{
  "arch": "mlp_mixer",
  "model": "self-supervised image encoder",
  "dataset": "scattered letters and digits in many colours",
  "train_examples": 195000,
  "image_size": 32,
  "crop_scale_min": 0.3,
  "horizontal_flip": true,
  "translate": 0.06,
  "color_jitter": 0.4,
  "method": "barlow_twins",
  "norm": "layernorm",
  "norm_position": "pre",
  "activation": "gelu",
  "mlp_ratio": 4,
  "parallel_block": false,
  "inner_norm": false,
  "moe": "top_k",
  "drop_path": 0.15,
  "num_experts": 8,
  "moe_every": 2,
  "expert_mlp_ratio": 1,
  "experts_per_token": 2,
  "shared_expert": false,
  "patch_size": [4, 4],
  "conv_stem": false,
  "layers": 8,
  "width": 192,
  "projector_hidden": 1024,
  "projector_out": 1024,
  "projector_hidden_layers": 1,
  "residual_init": "none",
  "optimizer": "normuon",
  "muon_scale": "original",
  "lr": 0.035,
  "momentum": 0.85,
  "nesterov": false,
  "orthogonalizer": "newton_schulz_5",
  "adamw_lr_other_params": 0.00089,
  "steps": 9600,
  "batch_size": 256,
  "epochs": 12.6,
  "lr_schedule": "poly",
  "final_lr_fraction": 0.1,
  "warmup_steps": 190,
  "weight_decay": 0.02,
  "adamw_weight_decay_other_params": 0.01
}
Rows from block 3 of a small self-supervised image encoder, named by matrix and row number. Rows with one number within an expert belong to one neuron, the router's apart. Each number is 500 + 40 x the weight over its row's rms, rounded and kept within 0 to 999. All counts start at 0. Numbers have three digits each. After the name is the row's rms in percent of the matrix's.
Before each expert's rows are labels from the 100 images, of 14848, where the router gives the expert most weight on average: "patch colour" is the nearest of a few named colours to the mean colour under the peak; "strongest on" is what is common among them. Only what is clearly more common there than usual is listed. The data: scattered letters and digits in many colours. In brackets: how many of the 100.
# router: router (model.blocks.3.mlp.router.weight, 8x192, trained with AdamW), inputs 128-191
# up: expert up (model.blocks.3.mlp.up, 8x192x192), inputs 128-191
# down: expert down (model.blocks.3.mlp.down, 8x192x192, transposed), outputs 128-191

# expert 0
patch colour: brown (48)
strongest on: pink (98); white (79); count: six (48)
router.0 103:520498462548480487567484438550516452423477493474427532496535566434475510482473566509429541581527543449477546486515444470443452425478471558466514519523470477502462497448548526505454443519491546
up.13 099:470533422503546488556487436517501590498518514499449601536439535481521465402421505477560518501487558486492520531477494475518464467467539494437479493486472518548471556445449545528488524543501518
down.13 102:508528476413493494433516487473459446496543469550492531508501483419509575417464465462502449478448446479555500507544506471522496562483474465489602535485514520434498497502474516543521509505490423
up.14 098:531487579472516533491477484484523523516497444460506540435406608505478477515597425489468571544507360492505529526484528474483538516550503521470486559489530561510476493545455489481470473472512498
down.14 090:510490476486468467502515446531464436558576458486480537474562476500455497523506500525418535488482503442490531566473561487560542443489491461569560547508462458521469466620497494442465493493489468
up.15 108:529504494477514540566414515460513473497520559538557468520479474555473506516577444484428471459515505433494612467526534441524490522550504517484518523563485493431514478456441517418473520530542516
down.15 100:448505448555480506418512445526506517465491510485552402515525546428533497475508535464553515531584472449581387501516459544465515464507520513426547482510469504547480449432427512532492445458402455
up.16 099:490536531509474433500515521479500513544449563528462549474478558545533496523442500464501487429454481513464477531532515496433500487499532428540541456485450494446446513531496507527520534443428587
down.16 096:495456546515485548541489516551445463505474465480478468490523548499487500518506507495499548466580451506485517509507506563544537517547479455519502521558477525551469527567516461481530492530498434
up.17 102:494476471435458505471512501513537488565499573491510486534505432536518533537581473484483456458470495430503593532493572540529515561542498513560547542510495352450510457515465520471543507468458519
down.17 096:454482563580457495499490473549485524508578484496494500571478510490370430479447462601515577472487503562453513455494490485467564508478575525464497500452503453488578515497526462546507419520520464
up.18 113:430391541500462476598524537460494504549496564444476509484513547471480457517463467507511530501578567406476445541456450446479505510440552496498453458502539532528521495422471464512524502470438519
down.18 108:564478423482566458512485506479440495499500522506516575542511405531515538547613477354434572545528492490581469555474495445482539539523450510496493465466489447526509473467481433484525547485478447
up.19 096:534542561491529436487518576433530531579495536511543501496528552511520554548496469482550519453459476498538518503501462447490506491488466550522528508475508505521498466532435467535592517509535508
down.19 098:395482509480505610502423410508527518443531434549555601488473505446497461479477530458541517476449503501498432465536488502507459518482501449483523463457526422457469554508506514519542511506489519
up.20 099:498500449509478489440519536508460495544545517533569560496492477507445505520515552526576434529567594474511514491523537540459526543432529519479471511502502458535551459474417496519496535519579463
down.20 098:487483496473547479468542564500560562542474421526501463566443535526421430498478489487494481545441503497493515519535529481508526469457523493402491551512519566595491493474505522552547479524459480
up.21 092:516507501561445564471544520488530558484513551560567524485529461540578570460573478463485523542483473493608480523477473503530514501501483500442510472553522626462462508434562503484416544528491557
down.21 090:495433546503495521480464580468536496509512515480540487516477508466533529459497439507587491486525458493459481477477465449514452389547502451551510503458539460516464537552432502488521419590433453
up.22 112:495493429480517491548465483443482540464575575511494472485536490516560456540520505498536494494544476497478414428499459536472490504565519516429480459519503533508485435560582577450554566473506461
down.22 112:472527581497570496468438551528462514457520495504530543459512459519559524515482515563515498495547477515492532531460453478522516554453542497497426568387464502505520527519533453460555478530458510
up.23 086:574471508461495541499508460539526501427457464417488497462539495507501511489594479469602563508426551561487536482492515468525530561492512485493494445440498495468548499571495514486462465480517508
down.23 098:563502511493568527428494560481496451504522525433513467493484503443522457493476449532438530572482541468492512462562494505519550491527496604451467454531511507568543504502541514423496589528463479
up.24 096:516442508499523499477512499542472409491566492551493550482495476502455429598508517534507520524465488538498433451491535446531524491453552477503523431436521527509478560462516480484444474509506448
down.24 102:481499496465546431525564525519527519424413404545538432540491462451406504493488489496473477460575598487458539539563467553532530463537511509457542591457502464445520410468487523478459511455538528
up.25 105:548534577464459500485438527562493552536539495518517525544444550484491512485468551495454491475534526510494459506509513454516486550537533486451463459508558430503514396516519547528539461515430579
down.25 105:456443557498515487500478532484496421542515524484528491446520518465513487540519509519519456460495496503527494584483523531507466537423531552525479487522502549500399514524483481488486485484549412
up.26 090:505524462484560507485499515448557572491518509539499521494447402507492480525494564487484502448513460499497544490535504523482527483516556480452530554520445520527522547556551577518470402554506475
down.26 099:491523463541553452563481538561502500474474465438517488533482556571479445404549414455518453542499518513531455524428552507507514486459461491549563462549546447455459452515513502488481446404565516
up.27 107:569532523486425520489490531510517541505523534442481461459454512461509462503523500424502574406463454584527484403456514521488528489488462440470469499450561507506447598565613509507510512450455432
down.27 101:483476502546444450504496515507494626451514503463483495548486523505508498487567512517503510513475568448617500519524500534428515501468556503509437552577495468504500544502441583526493507530433509
up.28 102:540459402518459543439452448512560475573500518488477461485487557504479506485558518603543476611505572405508554512456530463446559520537453483475474474501507450480521482531530478504472507488572506
down.28 092:470473536423543477547547485480516487512420519543562505535476451506493506428484489438502506516554444483519454500544421489479549501540592481432551512575451484516538479446474526448508488532465437
up.29 136:504481483512550514535513581468489562481534581520512470502503479474514518533522475492509445485454531518497497460495495543532529433491511477449459597505540529531519494497487455500498562493509489
down.29 128:491471510512479514491509563484486501486454515549450585498508519458545513529521460501474467471545496518514488463479509495488482497447518501554512632497574525496440509544396505470510517477475562

# expert 5
patch colour: black (87)
strongest on: count: one (95)
router.5 096:588525426453535495488441517453542475428522533411416559511507531435520524541527478427447435583578527562534530496526466530507559501565528514434494455525478456539485555532545430454522528495437496
up.36 087:416506501498468432477559462504518521487473500488561497493617534483484497529463482487452435555445555484449468490550489519446484530447514557505472566505500480539509553443517473573494479472485507
down.36 087:509555500475444421494490460563511490500530512503506521491520533525494451460528488505517493514519478449505491552464480458504450606534517514607538521478453482512478443565517567503412578452487473
up.37 098:497492507434471411494468390510525585477512471473530543554530555528487502423474515527478486555524524503494484494535477506495495490559584491478497516562469445513461428525485562533477466549487473
down.37 100:491499469436507612516540569518509430466492472493493494545444485421504472455413470502559496531458512457496455526389514496536493498448473578558512487492456487526489539606561532489532516475489459
up.38 114:515426485421526495462512592487446465519592514445467480575479608481497551466505520492516492520528520440435523482500456485523468499553533459538481526571527457488513501490487538456543580432555481
down.38 108:485510526491430506501473554496549506510543515489542587515554534415510534514403437406490485518503467487606549489470463544498481539573490489442520523441488501530487524437452440547525502512555542
up.39 080:591583477462479519538472438457447515481460540495463516460522521496538465553469557486519577471428516493466465494563450570495515497578509531470483540503516516484528406492549550515521467531458497
down.39 085:459436589515494442519507506483537509532476538505500487540450538483455468442517458545458493473468524460491573523494491481484492472446483519449527530516537484482455423509458440620500487519593453
up.40 109:501499495500454500543498517450510509540492449518489558491504508454545511465523436480490521516531536516539533443508517448570443477454509447460503528533373504554454527539522389505531484482578441
down.40 091:519478546506526470472409496541463501435544477474533578500475367547512503575429450489533453508464552548570505562471439500498547442600530491517523517373454533559515547509514467530495438525406506
up.41 113:539534513431481520482503421469557526492409470486501498501515527508500540523539527497497511504473484519483473505480473527442484537551522464506566517471468514526488536534366482498552538488521524
down.41 129:539469480497469474522521539513484537524511493501505491555478513502499526458500503482505539520497497472471473497514463476536503465492456517510584450511494485479504552573500452489501501484447512
up.42 103:559519491577532572470421560490455504517480470525479464457506553485467481466409463521549502525538527493537468512448443473487459535500481545461512469482444439497483457558423506461402486533542520
down.42 091:482558538541494514503508518499470434510582471492465509524486433402545528528461489469524433549371509521554468557476479495502492437477562514495400479482568510455451542523552498502465482481472519
up.43 089:503482461557459520477501512489536483501436488415499467513543464415543501501560466531526554419495407543481482418489480514546576458483490451540533490513475473459527545489560485424536489470550491
down.43 095:519484547538486440530618419490542537522505529530495544465475530440424452445518519389439483520610539477566440492485532472492463456437530507451520476538473506539485570501510499534468507541457452
up.44 089:490420439501476507482479386485519475463468433513457549487533483513493507528486475503479591493469443494526486507468562526461452545506493484483476536474534429526459521474458453460459568491457458
down.44 106:478595510456477510530511524496442505479543461523491496475483520449523561461461482509494499547553507454475549454553515469507502511484493490533484489501460465452529468469504558544430438504531527
up.45 105:476493445457472482565495539540508487442524508473481479463543505515503561531486567530494523535496495486529457506434543551474456536577558524477486492534519539494434436472580485495488455534418555
down.45 098:470505562479466483463562459498518497534574522564555461517574420496473487507537480499463431500510565467477539549542469451470548568465453528497480512474515486481523504627550519539516518537560404
up.46 089:495527515539534489488483614503539388487487459455521443478470422492551517485511487474507504556596467468544538461537540539498539488524529467469493484566512465480429533500538447462470483424456452
down.46 092:531469460441488519430493490510484534495553510514520460560556560502510404471438454489488508426479424600518440534491491525541451481444508523526461511527474523475559502491507449467508467542557520
up.47 094:451521458505550525549511554504479480555437481530555419531490486470486507495445469511618510514468500565506507553520513483522485549415488503459444535494480496526488494421581435508427475502540477
down.47 096:519489543516518512461475511512540408471480553449478424546512496403483464496467484525493488487519520506439483560474495454530518524501488556539542454454561436525527477510483535493479553492514587
up.48 092:480542513434499480497561444487504650494525524498481548501455524419484499533502391486512494490410478525552455523476539469512492538488528477498494501522487445600557489428488514497500537502543446
down.48 089:494491496442519526506476472548515417441488558493503522458505501506512475507446495416443491467475528491495488421533454541541464559555511521465429484517513491397446440537513489447482443520485559
up.49 093:434516402522542414456445488538462557470552479489563496501469509489524496485521473486521491570479464480492518510565551484578492486439554439509516521545528516527493477527493483543549454505465466
down.49 102:559481535434464544550483486471492474500449430526508497506439433575517480508455501553513422539517492486498468447509452567499533502534563509525541491483541479459486563416520436411512498495543530
up.50 089:468439532515476521408508464526490526490522523460457505575495478505444550483509508530465506470509491483532569518483464403511507481462422481435457547496525563457583515497501529518562547518505437
down.50 082:540500502514467514569498476474480520467471537546477505392483474489498525508441476456489585537513488480475491519525535506525490482487565481496528501425489465484523533532446570497504501511485554
up.51 108:498493483488453532473491476471491555383498458537481512521517446508524545515461452452538452504550538499511452493515531514480459490509531525496518510557506507512463511390531461470511529493561550
down.51 101:565473474477505479530501527547465474588562559536509524478513475486541431482558504459464569500449516529547521506461500472487502525467436527497503456446513537495480445596490554460444506466452486
up.52 092:475480577470508456571535438499544469556492486540487514485545575531520459459466464515510543504559465518502487530505501566503438493454502506492440462481489479486490491415606504521532487473572496
down.52 092:497580437534512485486483479478532558471540543450488503512475511410517511436426512539505502502412454451537495493451500509509507496469509517512573498532514502511558513480503477478507540448568624

# expert 7
patch colour: pink (56)
strongest on: red (95); brown (90)
router.7 108:547447499512483518456447557505452535531595540491441501506492454500508530548507482590516474467521457492516541535458440465475488500457509450563551469466542541518505488503492543551470486471527512
up.13 099:470478428452615539471480443522510438505492544563472563487516501556494503531522552499522525524525491455497519531390496529480520541430518546497474471494533490505501542479496489388498544531435484
down.13 100:456464550517506412556558517545506510541512507461460443609535508457496533457513421500522511485399505522488466490619540458523446525541535492461498561438512451509566487494432527536511494486532463
up.14 103:453530576530533511519537540543476463584431427468529460470489440514486461492519471565529487500475518583507498470450557475568516509569493504491490550541491430508450513472555465440541482469513468
down.14 099:520514536511475474492506523462498454433499580515550426521590473485465520510439479479556509465522527463490519532497476456553520501477462533515470538504435456534587503354519574521532471538448463
up.15 099:504503467500474479508499541457485532464461501507498467460525481466503512457500421473462560545495512530473564481494502517484495535522463506530533457561495493461504460417617509536411521509489551
down.15 107:494573448500458532495484463554514511559473564482537531477496513486500498566537499501527493435438507533491501523537519478526482536515535530517519567493552525554507535438476410439564483467528546
up.16 099:504451529471452490459568468453524411594407493470492478494496555501462490480530476523516529483560497492474453485516506450488438490448541467542529508463429463493499526595467439476582520504497479
down.16 106:467489546469504556562492522478481479523466482510452533546530485517555500515498526474519491511528520539511513533487466515560555421519542487529474495486505493513390446552512422510491479486555529
up.17 096:447497487537466517510462478548560499465538500552489521547533484492501452522493461524452544508522487550495483532543458474435438466554491473476482484556460520511473480479523597464475451538468471
down.17 092:503473460478491481497554534481470490582535512447542472467487504513526518534474481488515461568525474483474537468518572480475505531528534428470455532495481531522572457474498530479529593447489509
up.18 100:511555486442401498458498451477510509495490508478542458557531505447539493474521547469525512573499468538473455475525575489431479491550463509571514486467451491487490513532528433471372434462439475
down.18 116:476534519451429560499516505542521487525391421565560514492542560487434512498504509504513542489546502484518427562476445557547543463488535486500517484503507500408478517434536497500554441531503480
up.19 111:515491507550561531485500492463536468547440510571517522522499554445414490495458439550438493545559483467528448433494516515507460563460495423501549536584525441560509493500500434491502520534502511
down.19 099:462515522494462500501451442492537463479507411460522453473501419559502486515486554538532536502557507456554542478556485513491519439430475569492513539486549528453456515485520538444478477441492500
up.20 100:537567507553525504491465433512482553481528550507522487446513531524499456508522545517512533504477593481597495483494462534490521475471514526434521529473540462462491522465468424457518481428526465
down.20 094:455510491496480509552522529516480505488472539566514368494465513530502515468439492418478524468474472531441491520498537489468471567501584491507584473529502550479477422513573478537521447543520475
up.21 097:533479503457558459505448514433460579496523487512496452591528522487465555488560506421562491531523496491505481501514523448479471579507556507512487492493479444464446545493457406558397515517550463
down.21 095:482557547522497474518563482476501443510481484523589518428512503540563427490499493537543510465470574454547402555492514528488544498496525523433521469491435558501497487501499489516519472496575484
up.22 100:528523495574528556526453542510496475475472462526558580498528459444459484480467458534521454573478541538629504466519454573488512563513434487503498541561451520405511502387463475468471477465472492
down.22 096:456472453535444497413508505440482482527527480433552372474512545524436529489525516466433550463542519483468466482507472496513469474529524529494514534440502482459503438462550528547505576520464497
up.23 095:533494433567585504495523447437437546449455567556488492546482475480448510508476565493503555586499446516540530533539529488441474520426525478441537438409553491507539519481511553479489544494520511
down.23 093:547452491479427507571463505535528425555623468475477499481492505503507485520541470509464461472384495475560492528487533553535499497471458516553478544512425542449475490609534496516482535521490515
up.24 098:568524447502521475477469554495534464482508498502457485519490523528484504498348461515481433472445480517462498519465527481495501502548459477523520506543532592492528490491454493481411530503469562
down.24 112:489505496481430590519523452471404532465480457519542518513529554431472446409521463454478530556589496502500590528510481505503529486482552451487511478459461449500493463514560499492462443527536473
up.25 121:452461458476426497451473444449490490608557497529448489576500585478487489497465487469523498513480493506570483495502504527452429460493518475534521512492508490465557451513486512482550578523517441
down.25 136:536523512516564474590480452494462424522521519449549486557530557473514497507488506552469500446520514493492473460473496470545489470552487559404445483497473508470535546519518534495530493476538506
up.26 103:469457572551510427504527511520527512466585509575485489492523523600518490557483520466469553517555456493512454501543489495472513504479470485478471504475444484563493470579494557474508479495444604
down.26 100:501556451448516477514523437528511502522581524525444508514530526402481500498505535467468499516527503494470492511486422457540374502535446523511580475551557527519557502481488527489540475490523462
up.27 081:464635473469453424500467512493461463427548461556541484493496436609509450543440453528500487563467485568466509477499550449484494568508462590506519480477496507560539481449512496524459533527471457
down.27 081:482460579488480501504473499584417511497435551544490454532581463525511490553503434458493384400523473540478542491525530485464504495487532480448508497483559497537495473499450493516537478506545488
up.28 109:505460441464467451519487493531451538476603528514515556609560535460484473555584475411489530477516461520491531422524500507497469475541453547561500548487511503481489524591529511507527517459436484
down.28 108:519487485472551472526522543501567494481388433450488433529513534488477488424517481538453517491440458491509456479494493477517552495464519512501527476494488535574630553532514559447533435521489486
up.29 100:517528473477439525523476479428500454565512493492481453404463500490491475484493576488505489486536497553563595566533546546457560447514503484445534522462507467542504546516440559536452498498416443
down.29 097:466539511425548508565504508459537535435534477491451502498529477483509494512449444494450550490431484456511509468420472475517414529537491519522432471485536424498477509530491490515471454515522569

# expert 3
patch colour: grey (33)
strongest on: black (97); green (70); count: six (54); the character W (26)
router.3 099:487443530477525455509420454523506482522498535567463505552451488500530442492523532557509522445473489468488518457470511429534473457481510531589468524498486513494469456490485521483535558452549520
up.13 132:441472500528465473509562475495475483503496465496498481488464545457528532540490537496444509488468449504563475496473495493545516509546534503427499493484529556518546483505514503452473483491424450
down.13 131:491473502502564496561532484521456495459466525449462548517495511485492434432517507481439520459527493480527514481475518489479490517481407442496488575430451544520593499469532483461451534514453493
up.14 100:476502473511437518467373547517572445468474544472465512480549514441457549533501487508511503558500453519501496481468467541425447426488482475478514527522445500521613483580532500566479478504507507
down.14 089:589401484531492523481516519454456500467523479525529507480443499526440454505536502496493509547469508462456502534504521427482557522511540527489553513450506503532369503554543489526440542478510503
up.15 089:454453495495483568451546514476517519535425600514527504503550536501501487476538397500487493445500434436480439509523430463455487503471521467526525512524526533448592454523568508469503542465520550
down.15 093:485435478519559494566516481520482492515470441525523501474523501541498524452461635492451485456456558508477481562454482559516502519572433529573472521447472466511493516524577457497487471649468514
up.16 092:467513463505476495474555510503521546501520411499486603540459422523467491544486438410489508467543516546496561519505470528504466490518553496458490437507569591518457472444523415446478497460522538
down.16 102:567505484507519560445452515535524528517553521429418477541492449536494463499424482455505480532548503525489510520499555522512522458541494555466509530447498484488519559478455485438552509503418563
up.17 102:512532508473491498525560483513487500478573529519505497492546563495519501570477443496459480513532470539522524528428488487497500484357477520497506453479523522515607496500488493473499465559454516
down.17 102:526428477497552527529477532501506484468616520455452433452462470563422467496495550479491506488341510515496478530487569523470476500493520512534448504456492501482534539523497467492468436496487509
up.18 124:467422563524508499478604512496516494532502561507505527552460515513568512503510487482554528528529523445521510447552512606523490557451418449412556508480571472513570483507499476558464523502435423
down.18 134:455474475509547471499545503568476507478538458487509474507439412508518468522486573514522477531457512448515513421583543618468526528523500478475465505455509507497564453563476447586480488491488492
up.19 103:520449456542477445443477486548544456557518511488465440529501507439497528522548461532498484490435494462486531537538584506504523499501487471486527529475484438497528489536487522479522480461561580
down.19 102:535540508466518457634489527479485426554520485597495487473483474456517505535455438435506509495525426524484496471519477482484520526526517506462479577506473491493493478487525521486509573488437457
up.20 095:459521497483498519518510541494516459557534500439529514549496437553495462487526518464503479563481487575470477569492500520588494567472528484451581486504549495466504458501493512453496400473525470
down.20 083:536490488531485544458516469488493438521455467455462515571572580483519458525472484471526524480577546492515501489510518435552534438593446462563475503524465524478455514549462513530481479485484503
up.21 102:480501555503435465488506549531578517460465483541544556450479480562465467501516539509535600532530503439504474484510517561489495434535540416493488564487504572517473527519521463516533520484528489
down.21 090:539525414500523548538514528505517459505530578464453471401538467487517484554520425547472481495596533455427536514455455448511506534601534528540476505531582456472449482473513553490442481529475475
up.22 083:516504496497465523499486565472497480466478465513537534502458378464497523543502467432460488521465448539512487432582468464497502476477478510537514545492492471421487431549491464492520507478470486
down.22 095:499482491531379425540527471492577520513506498526426477593525555521516454474481485556430539557513521527458547530465460470498507446476478500495488498549497466450581518494512560470508502505497461
up.23 096:497496458481511444571475499476442504526440545516531520462485471476481497548487495475574496531464526521461506486449530594599531436536376506540534534501548585494554518553446504528551491466497430
down.23 098:491458547503458505478530451541535488539488470463458561496472455541488601474519516566491494542515494482525531515469515488463480532492612524521483490472524539514449529575525491521464464505496503
up.24 092:436542481538544506535572475516567514470527508552453434524535499556457505564534506478498493466553509529537521465527556448516487463519421475485504456487513516500517558549527584503460452542493481
down.24 095:509491453503466503459489498481553479484507456452541490516494511476529523521489542536458437554572496485445502538467477475575496490502552513544550503547560542438500441500476485519510482542477561
up.25 092:582439517552511506468469498464486482468467461467490624489535530496505519535453500530525541582422582474472529478536491476437501505544484455543519519561569545527476454556512493470513471478519594
down.25 102:458479408506501507424523487432381501468499467468481466474499494527497490526487468485634536539506543562527473500500472457408520475552503524526450522500514472525513510500456483489527544522507470
up.26 092:455529543465503501499372512602486524425484520534548525496592499574483480512420448509456464579481484529525446455504468516491462452486479464527523513428515519591538474506440560552541577476477451
down.26 084:551465479511474538476515492474565518512475477524463376548448499471464532543496545519536497486504493467426464561466527475466495547558529490560504528558475514551511489472498514537490465484432594
up.27 114:501521433504486479512454543493524491556508509508480542466486557493529441517465501489517472501528523494510537480509545463522496533514514496528504508476482399554320439551594501508523479491548530
down.27 124:504560570545533507470539531460529501596489474478500464447514507563508473467506526521557499477495514459464486501527576515545487485507470486545491418461508530538540474468491450562465489485516485
up.28 097:498510431486422515521516566450480521533506488520490440464532525527457496466550478444494533527522488472522504572517495509484484525434405437473491608396517589499530417512500460485467521482530531
down.28 096:476571451496552486488498448462480531527521576533515587451565495470500468471507546471531499535529432485487487421520469501531475463508549536527510636498424440502477475564467498485506607450468513
up.29 114:485537510488543490496589489498460544491539510498491539384415544515470541471475489471540475531554477487534559456555514556438504426456520427499486560475498452519473497493465497476503477487521540
down.29 106:490510495490515490508485529462531472513458539511457533469559423472445553449488491550449540462468500536483458451535569519524510551477517534470463654545508581500457522528537521448468533498456494

# expert 1
patch colour: pink (58)
strongest on: blue (98); purple (95); count: six (45)
router.1 102:429436561533511511494525486438518534548464516547485517442542453473516501487495463545562500534505507475474479466503570549514461453430541467495531475526477448515570465501460499508462446450513508
up.13 089:495433587519512460498428539541475498526496441501474513511467522542502576482478448470499526488501466476469522502532517480496507477455486429522394493486498514464574512431491478465510512518562495
down.13 085:491458469527519527532550506555527543394466561481449453528453497431474486571561558465513468451545439462499523539510420470485531485540526532539542510457487485548501516427556504450519473477452434
up.14 091:517463509524478491488456469469458449468485510552498482539534496494545510485507463498477523576541501509531625481482466515522477550478549484563496472487419456449499461450504499514499496501584530
down.14 105:460427494465486433526402527424466510585514530525413398467486556473472521525490504526508485454434492565498516501525436411516516466510483493505504600515532490466494486462567532483537465432489455
up.15 114:504527597476474497473575439511502499475490515497501507483552496509490518520535436517576521535560476562503491503458526503491441443525552492532570508529438519472508491535529507480457496476584521
down.15 123:496483491518495512492499503469468456560484492497531493480474479518514469548503516448489456493460521469471482496531506478531490501524534457508393483512464431558499517477494475485506564571451436
up.16 091:517433445527519565499426440467448492558432491449566498469515534498489552473498514583467465501551477545586488504510528491549489501524493516468454453496502550533481463504559468496470484517493562
down.16 090:514493630476495464508513503462539475471538496514485458447536562561469511503495511527479569456530451484481552483544480455474544481508553517428474519477519483432483528512465475441469535496552545
up.17 101:491530428484545458459503485511507539512555528423508496476393488507523477532503502559513511499518475517521530492445503451559432437484419565502477464512454402460527513527529495495478479549498415
down.17 094:446438532460457486501562542489467495445452544518488504485574499479513493489488485465519502527466466545505503489553494563518521630537455512529548559432515552545517517484535460547498463477431448
up.18 086:531469427474605536449372471496513524527499528525480482473539518444474447551513538496507506488458423510544505466516551431511496541534492556577532486526438503449417554538511448529543502436544463
down.18 100:469521502454556415491426508511539426557486543488464509492494536484495483499505466488512537513466476485472488531451441468506545504523450500559483542482444501453469567436495483455478534545520514
up.19 108:575483427525529507517406467534499476487538476557469518547563500516553540557462510491557455454497465543524510551484536572482473477552523472545505483505484464515333498559570460502514510438582462
down.19 104:533477581506541513556433490467475482580466524412444542554441498527458507515483539550567524492493494462480506471516558422477500552453476503463499418427504523460370522532490504507443545486488517
up.20 091:434469417461527547560479485439500528472474468522539470519623509492507497511452558470435541517525563528514525530538459593469436480468497463511538463442505457443549520504459497481503485507464515
down.20 089:443502497487511484485550478517547477567507494443471503420527477441476456436502479490481499481483539488535449449463568483517532551490475505481531561502462454508607526593504445456525518532505432
up.21 101:546551485535542567504517531507545501502488451468533558474480467477450509472442473495496554477569504544421518513536448525447457531489537483503450543501538497527508468478505504467529445413495434
down.21 093:514513513444434464531508452489421549427487516519562483563540526480483498492470471522502550440459438494530532490476442570556500453521435482474527542520553494555474552521505480591464468565466532
up.22 097:492484457528560531493427612525464472514572550457448499489496452520509452494432473480420536526525453478494512514499467498477453518543525598491442515515454484474510513385508485538483524507519544
down.22 094:460476529471433452468486445501515484462581533422463500574509497537507496560543480564505588544501553513534467471516481443495508498497480462462489501494509569519452548437548437493449466455500526
up.23 092:519523434528515442497547470486510453483559528417544490522467482524564484497433508453564560467496528500528488562509489456461453471514504408478469481367522510501478531536485566523509509546495548
down.23 106:535490529511542463494433494475493545541458521499497440484587508495505552545536445538492467439537529502542494462526513491522420468449460481550490490545531545469495532473470464490544435563512494
up.24 098:523517532455509486447500512527451498488491581467517466486465554533485450484462515446496537405496467557498535478493508416465499620486550514551451573537520540510441565512510524486529556490577463
down.24 114:473460479503526531491547541532510503487450472443519531523441444496436543495521482479423530544500497502520560524504448441463449520561580507480417434487545485531477547468520503429566477536452500
up.25 094:457464520409517424529466429510568497498479473457506474445468542528470564565499509506486563478473457476586539583472538502511449510500460518523436476461503518515535474504465526551503502448478528
down.25 094:533530490486489500499528541517557440491497514571520489500513503499533459465507529484500503503472558531456479496420473390522512509628512507554449499499496446555534539563537563447514452483450537
up.26 102:468526428485504511495474470550449507530544435502502517525474480469545508465574549479496525479525469503475517481462514470491572505460439538529507525543515463553518452540436513462536570542408525
down.26 092:517523615499518514466443476458438527509502554555437535523502470493454478594418523527472537448495486463478468523467494522525500527511541464446534516485522491497495558518514464537472476469532450
up.27 091:469494538510558556547515421564482485514528495420441544558503468522533522453442526450407499492451510509443526537520497481462490480510423448540390446496441501518523508495559458531491553499483517
down.27 090:552496497525456469526414577486545504462481477622508551520492448501461496478533452569534446532518449479571498454573432520533524571497482501455482524489570507562483480582492503553510413468512516
up.28 102:549585502511447486520487553558528531467511524554496442532516481582480467526441500539429487440469425457509464538548494492459564451536544400459529467460519532534476533469485444516503504427510500
down.28 097:458468558498450428447426556490476452417478494487475451461428512509457505545507521545537510509596557455480551517483473492482500522425477513491399521515514516512468531492437579552482523499466514
up.29 115:443556442503598452560514560463499597509465504478478569515464445515518551489535546495473511443436479531501442523487460496480501538483461512471508547458515564430600520511420505488406514498383523
down.29 109:541507503527465506494481507522445470568517438500519425472541511519540523547475510542447473453475530467509514454533552460489463452461543395480548426491457466545386519509563499562546535488535499